Weights of a small image classifier.
Model: 6.83M parameters, 64-pixel images, arch resnet, norm groupnorm, activation silu, depths [2, 2, 4, 2], widths [64, 112, 192, 336].
Training: soap at rate 0.0049, batches of 64, held-out accuracy 99%.
Data: trained on short English words printed on busy colour backdrops, 45211 training examples, 15.4 epochs.
Rows from block 4, named by matrix and row number. Rows with one number belong to one channel. Each number is 500 + 40 x the weight over its row's rms, rounded and kept within 0 to 999. All counts start at 0. Numbers have three digits each. After the name is the row's rms in percent of the matrix's.
# convs0: first 3x3 conv, stride 2 (model.blocks.4.convs.0.weight, 192x112x3x3, standardized in use), inputs 104-111, a 3x3 kernel for each
# convs1: second 3x3 conv (model.blocks.4.convs.1.weight, 192x192x3x3, standardized in use, transposed), outputs 104-116, a 3x3 kernel for each
convs0.12 098:492477453501491515513508459481520457469500491455541470527509476532524555491528525574559535526455546524448487586503443587552556419392492516480480510526501495497472498526489474487498498501520536492525470489559465466429
convs1.12 103:446538513453592486459497517582494478488489582454518581484510499462469460506520536509488467498539494531472488489479545478502503536449459489549468544485508490533469516514471492557573489497532457472486445512511536400476526488576393522444551543507475493501490478539555506444532431519442522579515536577513548504458527444460494484523497536451497496512491513
convs0.13 099:635523480440480522574475569513486580467468548509494566519482549539564526481530563508479520537507567497437527507501471516449482500455464479460493570532563595494454503489518416538534524494503556435493530537519485514459
convs1.13 099:481507451471520539461501441444499508500465565506569525508553491552491506537450520514487508482532504460417491534611457517436484511513527448524511548487444537512528561480463419498547460534478493507502559518459469522374522438390499530474513466569471539530463450468521508510481430461470491541455569550514450506508389634582560557512571487414449490460506505
convs0.14 100:427546522454526592475471479485472478533570449473446437476498492418488503496470614459517489571511522546538478511526495543442460533485541516557556510520445500524548493499460485564564496538480443498519419501439463493513
convs1.14 094:475504486577486537502519536508525447530504457587456474468473481496500441466579524476544512508488516514517539478472620488411543510518487562496474525485538481446503463504523471464623487482468533450437449486513502501550559524526498548498475495529509527509534479543512568500544569458567531436507533450504587509484490547482507441510500511490484459535436452
convs0.15 100:498491482498490490480508534467475478499549452527483569477495571550561486469449454498522462513483515492537553440525511535498467435497498502494478424512532489454561511537569515421480469472495542485488539483603450517539
convs1.15 098:421568517497507527524523510531425558434502544497520521557478534522511455492541556531529533524470500530584528520549555581533466536504517560535562509462469481495434517472539486500560558512407469533464509536582524469444465499426519531534483546567515583497481487464462539534538493451495456543442534551521586485497478469497482467505498480543542473484430463
convs0.16 101:483419429543543479558446515500501559439551543447511517503487505507567509647507449515495505454471489460477489509491453442468460465459418464462461517462497540514487462510441495481489442551524541531491423505484566552530
convs1.16 104:497532624436505424452455548438574499523503356536527515569427518453445484429520431469506522507550464536424405558503473473492472518501488470430486502566460479484571488484550481540428464495563551507536440544549496559514420365462534503456526547506518563445490403498535467540497567443540541446537513487553461505493557471468598546525515456516488475494465472
convs0.17 098:484504535472486540478554520527525493507482493486519498598441438461518456462611487528504537524490500454545452488476498446503478496478516460502420479465500503472499523557564437463520515508514556453558550463546477505482
convs1.17 104:533452494498541467555486489494485524572449461549604499503506440540512474501501517480478505459526480515462519512486495508466424449523501472516513465472507538451546495497475405548396509577548473402474431454583576507513526511523521467456528457472513495519476538485482476394507466557514519290585493560515528494480430497502491504514525499500511534424550469
convs0.18 103:500545500460536496497499490477455505483546497512504482463450479506527495440452553591434459461479529533532557455427472525446609525476481497519513468472492460543504482506487498511477433439497471505478540399450538521527
convs1.18 099:502512507545451574436486581544476524526464446523481603479554506482539500445485475506508522481513504538508515570497476487564506504463510471531510530528557553458429490467462445429537513482560496528549502462474533517513511469494493457492435517455513530501560469485542542509505467470483511520492466515532500462523442486508471500520487575473542509436559463
convs0.19 101:469505502551566579508505462469459479586555444501464499441522474443456568547538449549537524483516491549511513502484467520508457447549470476469479501519536592527435497446472427503498411519536474461417455563515450564419
convs1.19 101:533517486446531534521533466492517531473505498519537539471508526483455446519437482511522536501450486513517494474502486519509457506514559495486548522550526488525607478429529536472541473499412427514505524510457479487541479547551509453503523574443532533487561478467541522521515491462540588528494476493499431545585519476546520506510529506546485517606521456
convs0.20 101:483439448543422583518504461508514466446489495529457515495496503548506579453465497479477480497504458518508418521452503522498485423452459578529501531506552475490565471502519575496494474528500475501486421563550487529508
convs1.20 100:542489479485487484451438544463504516496490446471485529494536509509446442513525492498518495569464461506537552588465530472483501479481496527494476519554432529434419554494509446501461498500561555464480561494541521556559480479427574503488515500522539509473562572573484448429511545475495476555569515505484513511475458480512460532523546528457472556486493525
convs0.21 097:490451508488467501544559494463506509433520442490546507427491538525550500510486583528523518576486444456472454514527517515425480438456517542458494442552501458490477500525448471436499508500540534533457553429440483518520
convs1.21 105:439589495499481515431404425534461487520477487421514499533434511449439508538485451448460546497486493425411382436553418520489539495489438447538462501530547490483501520440434466551480512463507462531534503488473516371529502503524508482500512469487483489460517513632460522440421482527452467482495464578489572539591435535529460505479530450470518489555515551
convs0.22 098:447471491530535472493542510479453555462491478462492481510462450465478458537497541533515424463536534527429494480500530426469509545533484499542491489526489452437515538495581538515492487442432526478425432426433499517484
convs1.22 098:480506471480484490438526612477495518445519536478534473504492533498458528439485535501450495518523512484460460469512491514485482446472562515501517489500523494511541574466468528613431519484526558502489548511503503491534553557436565496499510496434494498561515412455535524551475493520488433402478398510529471582544496425504528527505563471513495466445528512
convs0.23 095:591525516526488534486470441489489522497478566490452461529568432509493510511547481536507488520572465438490448497504461488440503462518431517505547523535480546517487472477540499542487483528498486441521463512536539576489
convs1.23 107:458501500565508519478522583444508489445516415535532531559440500481497500517424436513463465568471538448489500500539498472467469490472474536543482488508413496503473455503587444513464446447566505488587471473531541566585489459592573469492537533459467559494460496464451462511507512409494533459484473448501374421450491413524504539498423484547490513449498548
convs0.24 101:482507479519519527545503527496522517542579483538566464495605512587498492555470483442509494474478487437459505426471465474515491554534476446497479498540541430443517539453452483596532466533546467531577393487540601514485
convs1.24 096:521447585559501469405396475529508499538537536491430477491514520494530467471507553491489463523569536566462502482510532446442586559480475493513519552607404530534510516459532555502551542498466498488533488521509496554547495490472501507561517506454479571454466557539543441485490466537533490545445565502549443438486520471519515444457505564500423430481515507
convs0.25 100:532488491500515477443511548502519446450490484521524500508501521475478549476467467481480499498472496482539509509510529502449486457537526471490541471525493489531496528560483449549477485454489537502438554532489458559404
convs1.25 102:490448514530508489486505516490516554512479512448465542504494522561501509492493483503468577458456549569563604520523511557413496470527565509466582503509499468571576554447465491492604511563529520553511573535536517453507479395593530583505523491520442455579540514395521476468507546514551520466551487497505480421492511532523526554484554531424523513525490478
convs0.26 101:623558505457527515493471484522457454504463444484453480441492526532496500473522473507460495480450514504458604490424501437439508552456468501578461495548502489483476505494537496545467507523474492593484414488484525486528
convs1.26 095:481434534519509473492483537509579460495483491510494572502477512496555493476481436460465461523550496503537460476508484507540474556459476513496488464556509425447493565492518503540601430491552474478558520509460508568540489543565469533506526565471473555451525454514547500578497474422422509474524557488508503491525498519471398460458507570518490472486492598
convs0.27 104:501550501529563471461537528531474463522519517490526440476470519467455520466548482504477555478487496556564502460482561528528634497459475522491462542520492543461480486462462510537528527552532554569487496502476531522518
convs1.27 099:513476449448538522512510491468470482471555440489529520490478492507484586426449502476513485498523506490498536531492510602516562405501526492522500461518464506429543501499519483509463516426551467545486428502518494543514490529588473540482517486509487441541463515455496507503530529402494414444532547452455464470473489452537462473489588513500556588482463449
convs0.28 101:477495509539486546515604516518459543475497486453439431460532510471462585511492539502536493529514492375546603488551509534473554535468525487557515514480440482510541516404482473470476466528504527579542492537477495486484
convs1.28 100:493476454484564428521540525516536476485501548533618524509551507587440607467537550491515482524481524657545532493560528547414476488558573518510549552545536487563501465476532549465513453456504470428406470521451484513499446575492452475518493499498544446444496598497476511508519506485490515536528488479484483483486471491544535557510528477486538493440474450
convs0.29 103:529489472516475466544561539454444505509488552452493599470507448495503521477453453545490524504568644552498422503520489504426513434524539505466491530471395524456510509537533424481483510494459574459474550462483504541481
convs1.29 100:568459486585509487510593548533453568535474480555541477438533431465533486524465557503484508517460450495555521515485488474574469473531515522511469506513503533547501521450556469449483528475495440456496577497509508511483585473470552522531507495488523488541558469580557499501535492514505523519481415479550482529529526497554539537483499486496466472435509527
convs0.30 101:435465477517535478472472442502476461512474491471468507420465457537501445563547553518441454545523467560551506528481478584467553447471442496405439489540591529480502539563523445488481495531525495508450458547444448544578
convs1.30 103:486482528537539493498554450503556564485406533452494453468524428512497431497506515478428497543511470506522518477472513464588532443499532508433505492455452500522524494509489573523488486505448578467530470506489535522499492409512597468468466491581544407471553508438542476481517474493483549429544513543541468498472544383485541556524520496455500617515568439
convs0.31 100:504526505561519477517499499519489497537503501543560479439516446490705560570616479514522475511471508477533464504540450396472496468511506480494529509465527478488473534537429534414516506494592462504590431515555502490443
convs1.31 109:545468649531515503511513534501586539519514492567519534518483567485452589605489450457509511490535536504456494519509486450508483506528491499462518492414459460491462473538542515536518530548483476469492500579586484505480472578392459527470530479504486478489470386509547460456499493496526469542492532442461545471533503506512545544514498476514451499481474475
convs0.32 101:532464484495493498585449512504510563579504572492533444468540493492438513511488515514427457483468514574474535494539502628492543462475580454526515533515491520476465520498514506454425451452464520497460465487548535524516
convs1.32 095:479471484478471494545518574506479466455475469506409466518485501530486519539549488489500492532557509496511535533529519471557430508450473508511535500523495403432459534494452534524580504431506481501556450528544469522536531496502493441451506513500505492518446484541509490566532551551488509417478474494487480556520521435458512490540475420565522506508562517
convs0.33 104:493454522536486461497529507477466494541425546533462492507496484546546467494545507459511484570544496496513436527466493453490593458492604476474513464515499516474520475492549590491504539517426492535428501525471484486477
convs1.33 093:470492502510546458550515410492465492523525425446480482435515564505490505475463481537502419473502506535475483485572531522493525497550479458521521477457531534505479429489525514594481540473510455514464531491541490562434463534561536477500493446533521500533461489494450486418547421476461556533561537421524493526435557474448525473459421517515501529542490503
convs0.34 098:497481565541539462499460483392509466521459476499510499477530429501444383543442476505506608525459581448519497569548480531508420492525541487443526531446515545585499432536483539548482455485538528457540392447440458459494
convs1.34 101:458519494534484513505438459521533549494483506443573511538516485507522548552504528555476464465472524583530540472540582463499467561478506518497482489578507420415469486465513486455577507493521480534552499556475521469435543453479521547464482499464470515479524494530446493528549538519552415477473455542499531444555539504501516469489497493533539487540521519
convs0.35 101:563499470548467492496486554529485447508444496490569475487481464477520542548481523435522521507525519482515587433504492531530480539472472468577521494548473491448541407497550467496502480440469421547457604486471567474477
convs1.35 105:555458469528455430490514519485506450492455497448434527499475508497541576488538508523512461503503402471471489485526509497563572491492504523501520544505575508502458479551491475499490547531426469489502462606475528471520475449496612466460510446430503517497488452468519611551527538487489534472457514480537428521564561424503474462517400475539448531517583558
convs0.36 097:480497492504534529441537542530487505522521490513447532525521479499552519463455566463503536535468487506443447493538442486463560468500503469474503510536453434474569548541474556532497427560517489473458505503536535472532
convs1.36 102:487458492554493472459510497525516533562455460480512472514482485483544479431473434480466514540516505507506492495487568521430495508522523512477542446423485508485488465465539511440445524558478525470515496519518423577414500496495579449511451526478444472480489503505518592501438432443489476512558401533504497458481548475549404492540508463464625521543577501
convs0.37 099:485574476480480503475534504453484469556459460560433405451519447441457528485525514495581510524508438485491464529526529440476470480482501557503452517502508489549442520499504544532441501467506537534520490471441477527513
convs1.37 101:525502510467501482523476520461493433528460583527474540509560495501481492481528548526519551484495503464499515487504468464513484541524467450449521538576523550564542409536457534445494472467471549382517504441531504468492464491543502515549458479554602451469521452512430465474436532502524481500490482564523474483490584480505483559486544557503440553468511460
convs0.38 097:486515502515483543492548531446520482454554449511639473471480462486496558516519518497457483419471489497525529498503478492515486460476463511452499501486538506481490492485443465437510440471497492498558512461523429515487
convs1.38 099:469436503430535485545521471508536515486480505522504549487467435521486452504446493516522507502465498459495508478539540519509535489420481475480445505438560495569524507490585472440470502473430448474475452423560521509503493537431521509498513496413512536480476462570557507450484556490504471580506501526462476483551450415493528541515497475503545457533423472
convs0.39 100:481441579456466519548492479509430482487529555421528552474511516436463503526492504428534536500432524505489480495468452462526467477472505479458541512444451480547535575532522481481520482483506531479508519530437562479543
convs1.39 090:517494502504498508463418531499535490485452512460432535502483520458496481492545522485500476520451502522558528422544554521489506488494514509495544447523481496568562524407508515579470528528484452565464486449446523401505504460507449543450498450456536472514504549612508498450561486492441560536550516446450474524549470553513461489580411460533539520483464561
convs0.40 101:447469496490499584445458553502521449586519376388518554503479521474445466467462445498464508522491485494438475482568518544514537446455453503509515488540492559417462512569514525523522457527477554544498561602393500482505
convs1.40 100:440561465553497544437513544486510487485469429526470499520460513471444527527541539450492544546472499461423492577535443517574445476464477498521530495449511522564482494509538531504551525521445537513530526499506458509549524487526479478430498516473499504523437592488489477516595541523539406473524510474493546445493436401503539451537512495483500450492466476
convs0.41 099:450488502496488509439515480451482503563479542538457444484476536483485483454477571555486517466519480400442505523476498500465476499546466487512499508587497502510466466533494493536506504492520502495519501463450516437490
convs1.41 103:535491438445558421499424546519502555470553446522450424495462489480453530508447521540474499494465500557561537515521559474497568480589478465502485547542585526526567543472447454471486539491555369479487515535482487447538555522533509521496483520423464462498496532527561601477466502549507491498480494455529474456514506587471468501500500467474459442538576489
convs0.42 099:524550567550523511467513515527503476493476534439417560492480503519415513447521507537529516473495540530471442528454423494491548493461411536501479510502493509496487504549539532531478475511505447456481575552444557524465
convs1.42 105:496514499526491545512504460507437540523549472470497473455564514474564499555479484469466528555542493508532477469478510515551438480541537517512520495448469502479499535513561465424514455525501526473553448489507496476591463497494520437566478474554558469539446539468527452450515505521445514453567583518478477588427490458496598523517467476522454507562541560
convs0.43 104:480381482548516489470535549535432576541524511541525478439455417432464526488488501465464515482477463453579542508549454507510493521515495514514517494511546513495549538517510476424560484442539440444534506484469462470522
convs1.43 101:461510497469466480506501498514515511528447564478514574563534514486514480547534521496477508531460494567572428499480484423592475527456511507540501483529547523426413477431552510446565476498472507524457475476541524461467479499524455481492531456513503518537512510515590537462495458462549441524455482581525491549495523404447501579479545559519450495418485469